A small contrastive audio-text model, trained from scratch: encoder layers 10.
Rows from block 4 of the text encoder of a small contrastive audio-text model, named by matrix and row number. Rows with one number belong to one neuron. Each number is 500 + 25 x the weight over its row's rms, rounded and kept within 0 to 999. All counts start at 0. Numbers have three digits each. After the name is the row's rms in percent of the matrix's.
After each neuron's rows are labels from the 100 texts, of 14976, where the neuron reaches its highest value: "fires on" is the input token at the peak. Only what is clearly more common there than usual is listed. The data: struck, bounced, scraped and rolled objects made by modal synthesis.
# fc1: MLP up (text_encoder.blocks.4.mlp.fc1.weight, 1152x384), inputs 256-319
# fc2: MLP down (text_encoder.blocks.4.mlp.fc2.weight, 384x1152, transposed), outputs 256-319

fc1.3 096:517540532520502508480533528503500461500523501466446501470481506513499460528470505502514532506448512468455455493523510513483491512470495472492500465538514498479514485530488496498506507523494480
fc2.3 107:482506493509511467503464491499521505501489564526497500488460495442491493482463467461483481511507524524473481476490457482480512468497525468472478498506458507517539492500474511467528502520523490
fires on: "hits"; "repeated"

fc1.614 110:490500475502476485498452479467514428492509491493527529481510546487491484514540503508504501498486535545472473528452510532536474512557463499523502493510473447497479484523499508532476524460479472
fc2.614 108:494488520505539497481486474505495486511490492528517481489488537519505470532549545532502506480487523543511528528491531525488477481545426479514494482517506479473489462491478502488522494507492537
fires on: "noise"; "quiet"

fc1.581 092:508485502504526515508509485490481485474490522546491496503525475493506490492467534472515488463475476504509525508495437473476485490469520491450472498477484460504506500531496472507531514512529567
fc2.581 098:538484495549478466524524460503496509504505507511497525454492498475515496451507460445537504554501497496503488483488462510492504458515485467449523491472465508522477491533462490492488490492537506
fires on: "hits"

fc1.708 100:467494475500506534468470508507527509519512462489541489488489515457521513484453477493522486507492482470479451514522509516499487460490527482490489465502523570545546501506493503558512521490502563
fc2.708 099:498466524517490534524498508499543486506449469505556458486490493500464518467535511459466533530498511529500508552484484493522515491505472483484483495507499484485457532439493506521498519513483490
fires on: "<end>"

fc1.197 106:518529502499483490486474523517468511498506465495538491465434511487484494503535493499541504493518521506462506542554504487504524491467535507521443506478485497540498511496510475540489523497486505
fc2.197 109:506474498527492500498495509522502485495490538475516473500467505468505482481503475491503481524478521513494527484501449510497499478479523455430474513530502515517449454509524523483513457487536479
fires on: "hits"; "clamped"

fc1.61 103:499497449480512538444426514467502472525499478509547552482482521496473466518468509493521497508479555485475473518487498513485503509492491480544494448510501556530481493507487497523497487472554487
fc2.61 113:510482504491558490485465493473487512503460457466504512456534526497517481548512547493494469474521489499516525505485510561509479477482552504537528455505521547494455470511506502490533478501479523
fires on: "noise"

fc1.414 101:529515495532520503503503515493497452472482492520532454461471460516502519516519471480514473502505490475453524507512436460481523464492501449463431478541519475544507473508499522527498466501509474
fc2.414 106:514511490529479480518484474542469495464458514530508471468477504475500487491472475469499492502497513480471526496517452507547516488467507466475459495500522481529478459525485487486508479487539494
fires on: "hits"

fc1.490 106:502509479468467505484469550440460451524544479481513518534497511542460464511495483480511471460492550488521503496462510514490444466511444451482534485543448496520461487519449490497496538448518496
fc2.490 105:514523506470543494502468495511511497474504506538545467465474531521464495531514548524508485464536479512531509496500518501474495484494446506500540501502481496504519463472488511487496443477462503
fires on: "noise"

fc1.694 102:505468490487498487503521554481434521512553492458505520492506517492470495500523486541493458521530540475539470524530470515483444459509532477500523494518475490511473514528496510518468469467476511
fc2.694 104:498504485490560503475492495514491484493475485475501477501493501506467482529522526530501513490506503498506522497521510494511496483474486493504489497503508518538484473484501534464504457478454457
fires on: "noise"; "rod"

fc1.342 098:539518505485529504504534494534488479472489495531556499531547499507481504551489463506492552526485547495476548529519514491499512476531480521482520525468520516523499477533535477485496488463502510
fc2.342 105:451476503484495504491474434555485495529500523530514539548503502516496514424518502526531508470466502527495522510491526516505505466493490516481528514506513501533512520491471479511506469506554519
fires on: "hum"

fc1.92 089:424464470484511502510511508449498511496524475486559500515514514532469445485499512505525518506540494483533489513457505516507485456507494519536491458464514476501510493505520472514440494495504485
fc2.92 105:472492510515508534503503526492516444512440496497500514481495466504529512544489539490527500509521495518529541552542504534522523473468476509493513504514516561489476482502481555469513559525474511
fires on: "<end>"

fc1.166 105:505504525530474461486463532482538482446495514514522474502455458520468496512516500472503494470493449513497496493515486465490501472466493495468459488519506530537516503512487440491529499487507439
fc2.166 117:541517494523525484532498473508472510478502531542480452469497508497512487493567481471477493530497481455472527492520444459520516505475516452450486481505494494543503511562461502480534497510539464
fires on: "hits"

fc1.521 110:463497450499558474446463542456457441502542564526498500491496563517473456515505506502508498493453528468507518482511540573535519517526468515549467474553494503543485508545508501506526503490491525
fc2.521 118:515466513486552467491449498486498502509525487484526464478474537516481485526522517525524468483523490501516537498488550511486495507520513493528511465522512536499501457491490502486544445491469505
fires on: "noise"; "clipped"

fc1.709 109:569525529540502503495479478485471462456489471463502452513513460508495498489504511499485477509494476462482507532494474501497552515507512478511484490502525505524520469509475473509492451529515494
fc2.709 109:480499513542484454528470469510490522495458522531503488465497495481487515494490470514497492505501473482480525483540447513531511488476495451468454505506512479548480467503479504476533489525544493
fires on: "hits"; "repeated"

fc1.449 105:502461486497500490477498546470423474533511504497478520471482496498472479491532508487497482467523536467533470473446488523499485449494470471531471478522504513539447474517482521493514508465457495
fc2.449 106:528494492509558529499479479504515481518495519511524490479503528509494488571533538523502491495527493502538516515499524529495494488491492516523532455522519502544496482466516520479533452463464529
fires on: "noise"

fc1.573 111:491482469472553482452513513504471507522501568500507527486481529519483477460491496486497512459476515504552542508482539546503503517509499507534477506526461487511515475490508499471537528459478523
fc2.573 111:501430516486507441501442454476473473512523512501537510494480517472490486497523519520544467466498507522528529532490539527477491483507504502520493474504502529494518472460537518480501489509517499
fires on: "noise"

fc1.277 115:547488518530520483517508542480485480445514495509537470499485453486509519505496479494504448508498484479465509500507447486490524481499512466474435464498516503521463479527478470492498462513518479
fc2.277 113:532504503561478467533482462514473524493487525535522470470490506493507498500469462478476484513512493480452523469522461519534524480482510454462484511504522467560496470519465495475531463498555512
fires on: "hits"